A small image classifier, trained from scratch.
Model: 32-pixel images, arch gmlp, norm rmsnorm, patch size [2, 2], width 192.
Training: adamw at rate 0.0014, 13500 steps, batches of 128, held-out accuracy 100%.
Data: trained on pixel-art sprites of 400 made-up characters on tiled backdrops, 8.7 epochs.
Rows from block 5 of a small image classifier, named by matrix and row number. Rows with one number belong to one neuron. Each number is 200 + 30 x the weight over its row's rms, rounded and kept within 0 to 999. All counts start at 0.
After each neuron's rows are labels from the 100 images, of 14976, where the neuron reaches its largest size: "responds to" is what is common among them. Only what is clearly more common there than usual is listed. The data: pixel-art sprites of 400 made-up characters on tiled backdrops.
# u: gMLP up (value half) (model.blocks.5.mixer.u.weight, 576x192), inputs 0-63
# v: gMLP up (gate half) (model.blocks.5.mixer.v.weight, 576x192), inputs 0-63
# out: gMLP down (model.blocks.5.mixer.out.weight, 192x576, transposed), outputs 0-63

u.244,204,217,219,202,201,163,219,183,194,227,220,190,155,244,241,183,197,201,226,210,168,163,208,216,261,221,259,168,244,239,240,156,248,201,214,183,221,257,190,203,200,222,202,239,188,261,216,173,188,208,174,201,172,157,174,193,199,151,212,211,220,134,205,200
v.244,226,225,240,176,189,191,151,276,220,196,229,248,202,164,244,193,212,228,175,208,215,176,249,236,194,184,235,186,201,157,203,237,210,201,176,183,208,261,185,202,227,191,218,191,168,194,201,199,176,217,198,220,216,215,250,237,179,162,190,179,225,215,180,211
out.244,146,241,226,236,165,216,223,235,195,143,198,185,216,197,218,154,211,177,199,173,236,176,234,212,165,258,186,216,181,203,188,217,242,198,162,208,200,173,226,204,177,198,175,205,224,168,186,202,192,185,228,188,264,275,240,189,160,206,231,166,154,229,241,224
responds to: pink

u.396,213,135,180,197,174,148,236,225,234,221,208,168,208,225,222,175,224,200,151,192,194,166,231,222,213,236,238,175,207,203,247,169,189,262,204,199,219,160,209,218,192,201,212,197,214,295,179,172,197,152,175,159,202,202,179,233,217,192,192,246,242,201,196,173
v.396,176,208,225,233,270,205,220,261,149,171,209,222,154,235,154,178,173,235,177,209,228,215,188,201,178,192,187,176,114,211,161,203,224,241,178,208,200,225,110,203,170,191,186,192,222,157,208,167,243,168,236,181,220,220,183,163,198,212,211,193,166,136,164,201
out.396,255,197,210,214,189,157,157,229,178,207,258,162,209,195,194,203,220,161,203,232,175,180,198,205,166,268,201,189,231,181,217,169,183,201,208,218,222,203,171,275,225,214,246,222,199,188,220,166,190,176,220,208,197,166,153,231,237,191,223,243,232,202,230,267
responds to: pink; large

u.227,197,187,192,196,196,186,253,243,211,197,190,204,170,199,191,231,167,208,158,272,212,198,236,238,232,175,183,254,136,251,218,223,169,208,233,225,254,195,224,201,166,211,200,204,152,175,181,206,186,206,187,236,138,169,157,170,197,191,171,239,226,133,172,149
v.227,175,187,260,186,231,202,171,182,230,205,199,167,170,268,202,202,269,210,191,180,253,204,184,168,217,227,230,212,202,186,217,217,209,266,190,135,209,188,198,174,227,256,161,226,225,216,194,149,190,236,237,206,172,188,216,247,242,199,242,169,175,209,214,184
out.227,159,244,198,227,199,186,171,165,229,165,226,201,265,152,156,217,240,168,220,172,222,241,169,174,171,246,162,200,208,178,141,232,164,148,190,244,170,152,217,214,207,167,203,239,215,195,183,189,225,203,190,219,237,238,187,224,231,204,211,194,201,232,261,211
responds to: lower left

u.427,155,219,162,236,192,180,195,255,220,269,212,193,173,223,168,216,182,176,187,212,194,155,179,211,224,191,212,182,183,225,193,194,180,193,200,144,228,190,230,254,205,245,220,205,178,225,165,203,199,195,165,192,119,180,190,170,214,219,236,215,180,198,229,180
v.427,181,205,253,113,169,235,165,187,232,219,175,225,181,242,177,167,221,231,201,176,209,194,242,182,207,191,212,193,193,204,153,209,192,253,206,219,187,242,157,133,169,178,161,182,173,194,182,180,168,239,241,194,225,232,250,255,184,214,211,194,170,154,127,159
out.427,236,179,193,140,156,171,215,200,220,155,178,186,218,192,194,172,219,236,163,247,137,171,246,230,202,227,226,177,196,212,211,176,175,178,234,197,204,204,193,192,204,249,181,173,208,234,238,241,185,157,188,188,204,175,159,188,209,191,172,225,217,192,143,194
responds to: large; teal

u.424,225,158,189,220,214,179,156,181,216,255,211,200,122,221,200,205,176,223,207,227,211,216,181,183,208,169,201,250,243,191,241,200,224,210,188,190,204,174,228,209,247,233,214,248,212,273,179,145,167,192,148,217,166,192,185,169,227,188,213,207,191,237,249,231
v.424,232,227,199,190,231,148,228,200,179,170,231,166,209,252,224,186,232,162,189,249,197,194,217,238,247,209,193,181,222,227,157,175,199,205,198,178,229,222,179,197,216,274,185,212,213,227,225,140,176,216,253,193,189,166,197,233,216,164,251,192,220,184,189,213
out.424,197,247,201,187,172,237,229,181,243,136,178,237,246,183,151,197,183,202,185,182,177,174,193,192,183,223,215,137,191,204,174,199,197,201,209,213,172,199,162,197,219,156,202,128,191,163,191,217,225,232,241,190,241,218,212,252,144,187,178,190,176,194,159,160
responds to: brown

u.54,202,222,252,187,145,204,149,179,205,165,222,226,258,191,189,186,221,173,218,151,189,169,230,164,173,274,188,148,191,184,185,148,195,221,165,190,165,211,208,201,170,209,188,220,207,164,257,221,229,163,189,221,236,218,246,230,205,175,186,157,188,223,189,199
v.54,241,162,229,181,177,195,208,173,214,177,230,139,209,197,206,193,274,235,179,182,206,193,228,186,197,252,210,167,227,226,212,157,169,218,179,160,193,203,177,187,156,245,189,200,219,223,196,202,207,177,186,149,222,204,184,236,167,207,184,174,189,191,174,205
out.54,219,193,153,189,232,194,147,230,255,236,248,248,206,223,224,208,221,138,212,219,161,201,203,222,186,192,180,184,196,188,167,233,193,216,210,192,155,212,240,216,217,198,223,237,191,128,200,157,185,238,178,200,200,171,203,178,217,188,216,210,203,218,190,245
responds to: large

u.33,209,175,216,173,184,184,238,165,217,216,233,209,182,209,237,202,196,196,186,205,201,221,178,162,180,261,170,191,148,180,246,219,215,228,156,165,210,140,212,216,212,219,146,261,201,210,208,112,236,209,202,178,230,222,211,199,187,220,206,198,230,233,207,209
v.33,256,204,245,193,221,163,202,219,210,210,205,241,143,218,146,216,170,171,219,198,200,211,197,247,250,192,239,197,173,173,130,168,200,248,226,219,194,224,120,214,204,180,184,194,218,166,201,168,169,159,247,192,195,186,193,198,234,160,233,204,226,153,195,183
out.33,165,221,191,211,234,216,194,212,215,169,165,209,198,205,178,258,206,181,219,187,216,199,142,197,214,143,180,183,213,187,153,185,187,177,199,250,133,215,190,200,236,161,243,181,196,171,189,235,213,225,158,192,169,207,222,233,165,177,196,220,164,184,197,178
responds to: yellow

u.216,210,240,209,285,233,166,237,228,158,196,242,206,162,217,219,212,174,155,213,196,180,173,161,208,244,196,165,215,200,165,159,190,234,185,172,190,219,185,157,232,190,225,208,239,170,250,214,165,241,204,184,229,183,163,217,173,157,237,208,194,202,131,231,223
v.216,190,222,174,228,215,188,240,246,241,165,187,184,188,260,222,169,221,211,199,227,202,217,218,236,213,187,199,206,177,243,183,190,199,215,201,209,231,234,179,200,213,170,209,200,125,185,171,217,205,215,245,195,199,201,245,248,161,188,181,242,202,153,165,165
out.216,189,180,200,178,196,129,214,227,181,214,185,166,192,200,158,203,221,161,191,187,201,203,204,177,234,212,229,173,219,204,219,199,229,214,226,237,221,162,212,238,203,230,225,175,200,250,207,192,234,165,224,191,188,156,130,205,188,212,213,241,224,143,219,211
responds to: grey; upper right

u.270,215,186,204,232,206,184,196,196,204,209,223,165,178,211,170,211,178,197,158,255,227,200,228,208,252,201,193,245,192,225,207,195,202,188,235,220,249,217,242,182,160,235,150,219,181,220,216,179,140,211,251,240,161,160,199,161,230,172,237,218,238,158,191,182
v.270,232,217,215,194,204,189,167,228,185,165,219,223,212,236,254,202,198,209,211,208,205,222,226,227,187,227,270,189,214,204,241,160,202,177,174,172,212,226,190,212,249,249,178,258,205,224,240,205,166,198,247,208,212,179,202,227,188,195,257,227,250,209,261,211
out.270,165,233,190,179,199,199,216,189,183,212,209,150,236,227,176,200,227,250,239,170,183,197,174,215,197,221,250,160,217,185,245,163,265,170,203,186,177,210,177,186,189,211,225,218,220,226,231,241,158,208,202,194,255,261,166,196,203,207,226,195,177,222,206,186
responds to: white; brown

u.152,208,184,152,227,227,154,176,167,157,178,247,196,170,229,193,185,189,215,181,201,207,201,197,179,245,240,194,196,203,193,219,160,244,230,201,221,237,208,172,224,207,201,181,210,185,186,202,180,162,212,222,212,152,175,218,198,209,198,214,218,192,168,144,247
v.152,180,203,270,155,229,209,201,182,159,198,178,216,165,220,172,215,244,227,168,170,232,222,179,164,234,219,219,207,145,199,149,200,192,239,165,152,211,190,192,172,216,256,150,196,198,216,180,174,182,254,222,191,168,208,203,250,219,207,214,177,181,196,227,172
out.152,237,154,203,233,136,315,206,224,242,248,223,216,173,224,227,168,206,200,248,220,176,149,249,222,162,214,203,158,225,242,246,162,213,251,173,121,213,231,209,210,231,202,226,196,231,227,236,192,193,220,151,149,220,197,203,193,197,132,207,149,194,184,214,196
responds to: lower right

u.215,199,203,171,206,191,269,219,184,175,167,169,250,190,145,187,174,169,229,214,159,145,209,189,193,164,207,177,200,177,171,169,166,205,207,192,256,167,218,165,214,221,150,232,176,231,181,196,220,185,165,174,171,250,249,190,193,149,200,183,191,158,220,213,192
v.215,188,189,225,191,231,228,206,170,182,266,191,195,218,204,201,231,201,230,191,184,256,226,222,221,251,172,218,239,185,198,180,268,223,277,174,164,173,169,188,200,154,239,135,210,208,195,159,186,177,251,206,192,175,194,241,223,252,169,180,161,188,212,252,174
out.215,144,225,175,197,261,81,221,150,143,219,196,204,215,202,239,244,208,169,235,157,220,248,192,179,272,182,185,226,231,178,170,235,229,177,214,259,184,173,189,194,190,203,177,233,203,211,179,202,178,219,212,198,172,203,216,209,193,231,200,216,204,247,211,174
responds to: lower right

u.403,163,199,187,210,179,261,234,222,218,236,190,217,149,204,252,199,214,170,277,189,183,194,198,222,217,200,197,175,179,210,186,234,206,201,191,173,178,221,238,157,191,142,179,260,266,211,155,175,243,276,128,161,199,215,247,177,222,166,207,199,179,179,214,122
v.403,207,206,229,212,235,209,233,203,209,220,220,221,200,212,201,266,210,208,191,229,232,216,214,230,211,189,231,229,179,199,183,200,203,181,194,174,208,200,177,212,166,191,186,248,202,191,163,195,201,266,232,282,183,200,173,208,238,132,232,236,222,198,199,179
out.403,253,220,189,218,224,199,192,119,181,200,186,271,242,146,217,238,172,225,214,192,198,237,195,157,212,168,187,259,227,212,189,234,187,135,179,251,173,115,222,259,209,191,172,175,194,180,159,256,202,170,211,251,184,196,220,236,195,207,166,211,218,281,182,182
responds to: lower left

u.429,177,147,212,177,264,227,135,254,181,167,178,175,128,178,223,208,209,219,182,209,213,185,175,162,218,180,203,236,166,188,176,210,192,207,222,198,178,243,234,184,192,187,225,193,154,230,208,203,217,253,197,266,168,191,145,121,216,186,182,181,157,162,254,188
v.429,169,199,240,206,212,203,167,226,170,158,189,230,184,169,238,186,168,188,187,214,222,188,146,177,247,174,226,191,237,155,167,202,201,201,149,177,174,269,215,226,205,190,202,186,192,244,200,168,202,182,175,238,213,215,177,192,139,215,198,183,165,159,179,190
out.429,242,225,194,183,198,229,188,133,221,168,241,212,203,182,168,192,154,208,194,199,186,199,143,208,160,167,198,189,174,202,183,194,209,171,178,237,163,196,164,196,189,156,206,193,181,131,200,212,219,180,215,194,254,222,231,243,179,210,192,203,183,212,162,227
responds to: grey

u.35,255,210,197,201,212,193,191,163,161,209,220,157,168,201,236,196,178,194,182,187,206,192,197,216,195,233,222,250,171,192,199,189,175,199,172,170,186,154,253,194,236,240,170,268,196,227,224,199,167,171,175,165,195,180,197,184,208,184,209,179,191,268,290,233
v.35,190,166,218,163,209,208,225,213,155,172,197,203,168,253,219,174,242,238,203,223,153,195,153,213,246,210,249,166,169,199,185,167,201,181,203,166,232,229,163,144,223,263,195,202,189,240,188,192,181,217,271,218,171,170,188,208,211,231,226,204,197,198,221,187
out.35,223,245,231,151,200,211,208,187,184,169,188,210,179,189,173,226,208,187,190,233,162,224,193,203,172,193,250,135,183,198,202,224,218,182,249,266,206,243,177,174,226,126,215,200,242,188,202,186,220,201,234,213,215,235,191,262,199,202,205,273,212,187,132,214
responds to: brown

u.104,229,197,222,246,191,187,186,205,190,212,259,185,153,268,220,166,203,169,227,215,171,177,204,213,196,213,213,172,239,201,197,188,177,236,195,210,233,250,172,179,209,194,213,237,246,232,219,153,190,217,258,179,195,176,218,218,181,164,194,170,206,110,192,230
v.104,212,221,191,232,223,178,220,234,179,163,242,173,193,204,235,176,203,172,171,213,239,177,239,209,230,198,174,218,199,181,158,165,239,213,116,139,197,231,164,260,220,185,218,194,174,245,175,148,213,177,175,216,230,200,209,177,176,216,205,201,198,167,197,217
out.104,191,188,231,176,170,172,223,226,181,217,137,152,204,170,205,199,233,198,160,166,230,211,243,194,218,241,211,212,235,223,202,170,206,197,225,201,179,132,208,213,199,241,188,170,178,279,181,217,191,218,222,199,188,188,164,188,215,172,229,217,178,179,239,210
responds to: grey; upper left

u.573,236,132,154,183,217,130,239,224,219,228,230,173,196,231,239,183,210,194,192,213,183,164,211,224,220,230,210,193,216,215,208,181,242,215,195,195,216,171,196,236,212,215,239,203,191,268,183,142,146,171,208,180,195,163,193,197,209,189,208,207,248,195,184,178
v.573,164,229,177,242,272,237,219,221,174,164,193,232,156,253,179,201,219,261,184,207,226,186,185,214,156,217,213,184,151,220,206,208,195,232,170,216,207,213,148,222,186,187,222,194,214,156,212,202,236,245,215,198,236,243,145,211,216,222,224,206,158,126,170,184
out.573,249,176,205,195,193,149,198,217,163,204,235,235,191,231,184,201,180,113,158,222,174,180,249,209,198,242,209,157,210,162,222,171,209,225,220,221,225,172,166,241,228,260,242,214,186,203,204,163,162,143,193,202,186,158,144,218,230,169,197,246,261,204,220,221
responds to: pink

u.15,229,214,231,225,189,129,201,174,129,270,225,202,153,189,168,228,211,181,167,211,194,187,199,169,196,278,177,222,211,221,173,188,248,188,206,196,214,220,196,194,235,198,187,235,165,264,187,159,170,172,137,182,178,162,202,184,244,196,185,201,228,217,200,165
v.15,195,174,163,193,190,216,220,204,208,209,238,194,227,215,214,192,201,239,214,244,147,213,202,272,213,197,225,202,219,235,201,227,209,167,228,179,188,190,137,198,173,219,156,200,197,192,221,232,227,228,252,180,218,162,207,184,234,202,217,159,228,168,182,235
out.15,171,210,177,199,235,227,176,172,201,157,172,175,233,208,219,209,210,265,175,168,162,208,164,228,185,161,210,209,204,233,212,203,168,157,218,257,187,265,218,179,187,208,209,185,214,202,204,242,190,231,278,207,215,257,167,249,170,208,201,218,179,148,169,228
responds to: blue; orange

u.272,245,126,188,188,142,175,273,178,202,201,216,217,218,209,202,191,233,221,213,217,143,155,124,162,250,242,220,166,249,174,182,229,247,196,226,163,187,173,172,186,194,252,248,181,236,193,216,204,231,233,212,204,196,168,180,192,181,200,249,134,189,197,188,223
v.272,258,205,243,209,178,139,216,238,192,173,263,182,213,236,230,200,198,172,162,265,189,231,236,218,232,243,184,189,195,185,191,188,213,199,204,214,238,228,174,189,231,206,137,208,201,212,214,170,179,214,279,175,177,149,241,221,197,210,214,200,264,177,175,213
out.272,191,212,207,120,254,221,140,182,193,190,192,182,184,240,165,202,190,227,188,173,179,225,231,211,137,199,220,204,162,229,237,170,132,200,223,238,208,231,178,175,204,191,181,235,145,202,174,202,196,138,191,202,204,195,180,219,198,229,173,234,172,204,137,186
responds to: lower left

u.16,237,188,193,216,226,170,180,185,135,214,247,181,196,223,251,229,200,174,198,221,218,214,211,191,232,206,183,183,218,179,172,177,243,202,194,164,194,209,188,241,149,236,197,237,206,210,236,183,175,178,189,230,163,163,193,183,187,197,217,217,241,190,231,238
v.16,181,190,211,193,215,179,234,217,195,170,198,198,182,256,252,191,264,203,190,197,197,204,191,215,254,225,210,185,202,189,167,183,163,215,167,135,219,199,195,178,251,230,183,196,235,222,195,171,217,232,238,201,176,184,210,241,215,181,258,193,199,201,183,188
out.16,237,162,174,220,148,194,203,250,180,248,222,138,185,224,223,182,218,176,204,222,181,151,234,233,227,244,205,183,218,200,223,159,218,251,210,118,229,243,185,204,171,231,194,207,192,258,224,169,184,220,216,199,178,147,177,163,210,170,257,201,215,151,229,218
responds to: grey; upper right

u.269,316,171,181,226,185,232,199,219,218,244,236,254,159,185,172,208,170,194,225,247,141,196,179,238,205,167,227,197,247,208,217,161,217,202,199,197,204,228,161,213,226,182,211,225,222,196,216,193,188,193,143,193,201,188,200,167,189,150,228,205,225,192,178,189
v.269,224,191,225,174,180,148,208,222,173,207,204,174,178,209,165,200,200,233,109,245,209,176,244,222,214,231,231,221,154,199,209,180,160,207,236,154,235,173,165,236,152,255,194,195,166,196,227,209,196,189,254,195,155,148,169,225,192,208,212,222,236,173,186,196
out.269,165,241,241,171,247,199,194,132,211,139,162,252,204,165,140,249,180,268,184,167,262,227,228,159,189,180,207,244,189,193,187,211,168,179,212,249,187,177,216,203,197,179,167,184,180,157,170,229,164,202,260,240,180,242,239,227,206,209,172,202,180,215,175,168
responds to: large; upper left

u.56,181,190,241,226,204,163,182,222,169,216,209,180,163,204,178,194,194,199,186,204,240,174,155,213,214,192,250,236,167,187,182,224,212,219,189,139,212,193,181,201,216,210,158,241,252,213,200,176,176,120,122,166,177,198,246,178,238,205,209,199,163,198,246,193
v.56,231,211,232,177,210,118,262,259,217,158,218,188,229,195,261,197,234,195,232,241,229,171,204,204,281,204,196,220,208,185,145,169,205,195,212,168,206,204,187,211,209,218,210,211,179,193,230,180,173,196,239,228,168,166,180,178,200,192,208,201,246,149,209,229
out.56,217,220,180,170,202,258,223,175,217,178,201,271,236,220,241,205,230,217,228,182,161,188,200,194,204,226,191,193,191,177,189,206,228,187,149,241,144,245,160,189,183,149,215,183,168,190,169,189,241,217,212,219,271,198,175,240,169,182,170,214,186,192,189,160
responds to: brown

u.294,253,186,219,216,236,148,217,218,201,198,246,169,160,206,237,182,189,172,203,226,194,193,210,229,245,185,171,195,199,229,167,179,205,202,177,170,229,217,184,226,185,236,184,213,213,271,242,164,178,190,231,185,165,145,189,164,189,192,210,206,245,153,211,237
v.294,237,208,219,170,177,126,219,259,198,201,218,200,199,212,208,199,222,215,168,232,208,148,239,258,260,247,251,207,207,195,195,157,202,233,217,192,217,243,132,181,221,227,197,188,189,198,230,196,149,201,239,156,195,164,209,230,210,163,225,208,241,157,181,215
out.294,232,180,179,207,177,140,200,228,161,249,210,143,195,235,244,182,238,154,208,228,176,201,230,234,236,246,199,188,234,220,207,179,223,193,244,158,224,221,204,184,184,245,193,231,219,258,206,162,173,231,230,197,169,178,171,166,224,198,273,228,229,173,238,235
responds to: grey; upper right

u.147,202,153,207,162,160,194,180,178,234,195,202,174,189,214,198,191,262,233,178,181,230,155,167,148,237,247,242,229,196,182,212,226,256,227,195,153,167,186,219,170,163,287,178,205,201,223,204,212,239,235,241,238,194,162,187,217,218,188,218,146,178,172,185,211
v.147,187,194,216,167,216,153,211,205,210,221,246,182,147,285,175,225,210,161,167,239,242,184,182,195,196,211,191,144,187,168,184,182,260,256,223,241,212,253,170,141,152,195,221,248,134,202,210,149,208,236,187,192,215,152,176,220,217,205,221,185,203,126,146,195
out.147,170,243,195,154,242,216,233,184,229,189,178,243,186,229,173,237,179,181,184,182,193,230,226,226,172,189,190,164,176,194,206,181,171,202,213,239,191,217,146,170,200,154,222,236,155,151,215,222,190,194,139,161,206,192,212,164,195,191,127,221,187,216,192,170
responds to: blue

u.456,238,101,139,177,165,152,213,210,237,196,213,176,204,201,224,192,223,221,170,219,189,138,189,205,264,193,230,203,196,204,203,223,191,220,222,151,173,183,217,214,184,271,243,179,194,227,207,209,226,190,169,182,176,131,177,210,167,196,217,177,223,185,162,193
v.456,182,241,243,190,222,199,231,168,178,227,182,205,175,194,231,226,207,173,219,167,227,199,191,202,232,189,259,211,168,204,208,204,214,200,182,247,213,215,188,182,211,183,197,230,186,199,166,193,148,217,244,230,187,232,160,177,240,196,159,247,203,135,241,244
out.456,181,274,195,187,245,234,186,201,163,197,210,237,225,212,160,166,168,174,170,159,205,204,216,189,160,210,180,188,130,181,229,152,202,233,209,261,208,247,151,183,157,180,204,238,142,132,270,209,217,199,235,216,222,203,206,177,202,179,183,206,168,233,201,177
responds to: yellow; white

u.191,232,182,165,261,203,240,226,236,199,207,248,233,132,184,215,229,191,188,195,267,167,206,191,214,213,186,199,194,223,164,222,201,219,188,203,220,223,207,189,230,222,177,209,210,218,227,176,165,240,256,166,190,196,199,204,174,196,176,224,217,201,162,227,184
v.191,195,153,239,185,200,145,216,190,184,194,207,209,202,218,224,220,239,214,189,194,225,191,177,201,238,246,211,177,210,183,158,199,178,234,196,160,217,193,224,151,188,238,182,246,202,239,204,152,204,232,195,229,166,196,201,238,230,200,246,179,219,180,231,182
out.191,196,227,238,153,213,211,200,120,195,192,172,299,215,203,166,189,134,236,218,160,181,204,223,169,169,187,203,177,160,211,210,188,156,193,161,196,198,152,166,221,227,211,176,182,180,154,168,200,184,155,219,206,193,224,221,205,176,210,121,165,188,262,150,203
responds to: lower left

u.501,261,165,199,208,233,165,200,231,182,164,257,206,156,206,235,161,192,180,213,212,178,169,211,198,248,204,166,177,171,180,156,128,217,231,157,195,211,223,192,203,172,205,206,217,189,238,234,134,183,175,215,209,176,170,189,136,193,210,204,188,206,176,232,232
v.501,265,209,181,200,190,160,233,229,213,156,225,204,207,211,206,157,194,207,205,221,188,190,178,242,222,220,223,186,215,210,129,204,176,195,231,199,222,243,191,187,192,196,220,160,189,205,237,225,188,208,258,203,223,182,166,196,191,167,204,175,227,129,182,232
out.501,218,209,191,203,164,129,201,220,160,230,223,143,205,224,233,174,229,147,196,199,193,186,253,211,220,258,226,199,236,207,210,193,233,214,225,185,230,200,196,208,182,244,195,231,221,248,205,169,178,204,245,198,190,177,199,194,211,206,247,227,233,176,207,244
responds to: grey; large

u.423,232,173,203,213,218,196,168,226,178,203,251,139,185,174,208,212,226,138,221,229,183,199,189,249,253,182,200,223,230,163,196,145,199,233,168,160,208,260,179,195,142,217,201,222,185,253,212,147,184,169,179,201,186,165,154,147,192,165,211,211,207,174,238,249
v.423,188,192,259,187,226,182,221,199,207,174,195,204,181,250,207,212,228,212,168,189,218,223,181,193,236,200,193,207,152,214,123,207,188,208,179,165,203,159,219,171,217,269,167,224,196,235,184,159,197,251,208,198,157,194,221,249,228,189,239,193,184,208,218,170
out.423,245,137,195,216,133,303,194,266,240,236,207,183,149,203,219,174,214,230,200,228,182,110,206,226,200,205,219,178,199,206,236,148,214,266,182,106,213,248,207,200,206,210,224,172,197,229,233,191,202,228,176,191,195,154,183,170,209,138,210,165,181,158,200,205
responds to: grey; upper right

u.461,216,177,194,208,219,183,226,235,203,159,223,221,196,241,222,166,209,168,242,215,222,153,156,194,262,214,204,158,194,168,162,193,255,219,231,163,211,196,207,162,225,246,224,221,278,179,220,177,234,200,234,223,148,159,201,191,237,175,270,169,220,178,246,180
v.461,197,238,188,244,211,229,241,243,191,188,192,209,206,225,210,202,214,210,190,203,199,182,218,241,196,229,211,220,166,230,184,207,194,204,193,237,236,230,138,232,218,192,209,208,169,188,158,225,183,239,284,223,211,217,177,237,222,231,171,209,227,128,240,201
out.461,199,181,226,150,264,145,223,151,167,237,219,226,163,198,174,237,158,173,209,202,204,246,179,172,178,192,196,196,198,190,188,206,193,144,227,242,243,149,187,219,203,163,198,263,181,191,185,138,218,155,160,220,144,182,222,171,215,244,167,246,232,224,173,197
responds to: white

u.325,191,169,190,195,204,152,212,220,158,235,188,199,184,179,171,214,202,195,175,171,136,224,212,207,203,220,192,143,183,195,139,201,157,259,271,223,191,197,152,253,182,178,228,164,225,256,226,210,227,221,174,149,187,215,159,235,218,194,203,198,191,150,178,183
v.325,229,188,176,176,226,207,234,192,194,204,259,173,186,210,201,126,220,199,181,256,193,215,257,206,209,188,169,207,165,268,216,211,231,211,206,200,284,220,189,166,204,202,166,202,163,211,283,160,149,244,209,170,201,173,210,207,177,198,222,206,239,165,179,207
out.325,176,244,191,204,218,231,200,163,228,151,181,227,224,203,237,176,184,220,255,180,222,184,156,173,195,144,185,250,169,222,217,229,167,172,166,212,175,239,228,166,216,189,197,226,208,145,210,251,218,184,204,228,224,224,236,190,154,231,143,177,153,223,200,175
responds to: large

u.219,203,246,238,229,218,245,161,225,214,242,246,230,183,190,178,206,175,110,237,203,212,169,178,166,153,213,203,185,176,189,193,245,225,206,160,215,206,254,228,205,266,168,204,264,185,167,189,156,217,207,166,205,222,216,243,194,226,181,164,190,210,224,221,170
v.219,193,250,210,225,165,241,202,195,236,232,216,217,188,163,223,170,171,133,208,173,204,130,242,210,211,220,224,213,150,220,152,177,208,193,186,208,201,226,172,236,222,168,190,210,217,224,198,216,185,202,215,180,201,218,265,217,233,195,177,241,187,186,217,177
out.219,215,202,157,194,205,219,206,164,183,198,223,237,225,212,204,219,212,275,182,198,244,210,194,145,207,195,243,201,193,207,236,181,211,215,180,229,215,187,210,194,202,223,199,158,207,146,230,230,205,245,266,259,207,207,170,252,221,213,234,215,215,204,175,180
responds to: white

u.287,238,141,165,199,201,178,236,238,182,163,249,211,157,208,228,188,190,199,168,243,151,206,220,242,222,201,158,186,209,191,147,178,219,207,187,185,213,208,200,202,180,251,172,225,215,279,230,170,165,207,221,161,179,136,192,176,184,215,190,152,223,164,199,209
v.287,197,170,230,177,202,213,227,195,255,160,179,223,199,231,230,164,204,208,231,195,188,201,170,197,205,191,229,176,162,215,220,186,175,199,165,167,234,229,206,174,217,222,198,197,200,179,191,191,216,196,268,237,189,211,221,201,182,171,218,182,209,158,173,186
out.287,198,173,169,228,187,176,200,227,171,251,227,162,230,229,218,180,225,181,220,228,190,171,221,199,253,238,206,213,213,224,237,180,241,242,205,161,249,246,189,185,173,248,225,218,213,247,235,162,176,231,233,204,177,168,153,153,223,179,252,187,226,171,229,244
responds to: pink

u.105,237,171,237,141,162,213,165,203,231,224,195,191,221,189,162,154,240,247,200,167,199,130,156,201,194,225,285,216,270,197,181,195,227,212,216,96,163,209,140,213,215,271,222,179,193,200,168,219,138,169,196,231,202,174,183,233,223,210,175,145,164,222,161,205
v.105,170,191,207,227,222,183,224,191,242,214,187,172,195,283,203,220,194,220,176,197,248,208,188,214,246,186,226,241,186,219,188,224,156,253,197,215,222,164,231,201,193,221,160,213,178,241,173,156,200,219,225,205,146,206,233,232,217,196,213,219,218,179,212,168
out.105,157,229,212,171,271,112,192,196,199,139,195,222,198,226,189,225,160,206,173,186,219,260,253,202,187,169,207,184,139,184,206,223,164,198,215,223,191,207,188,177,221,158,167,229,195,158,197,181,184,199,212,185,181,241,248,200,210,248,165,200,194,212,203,224
responds to: lower left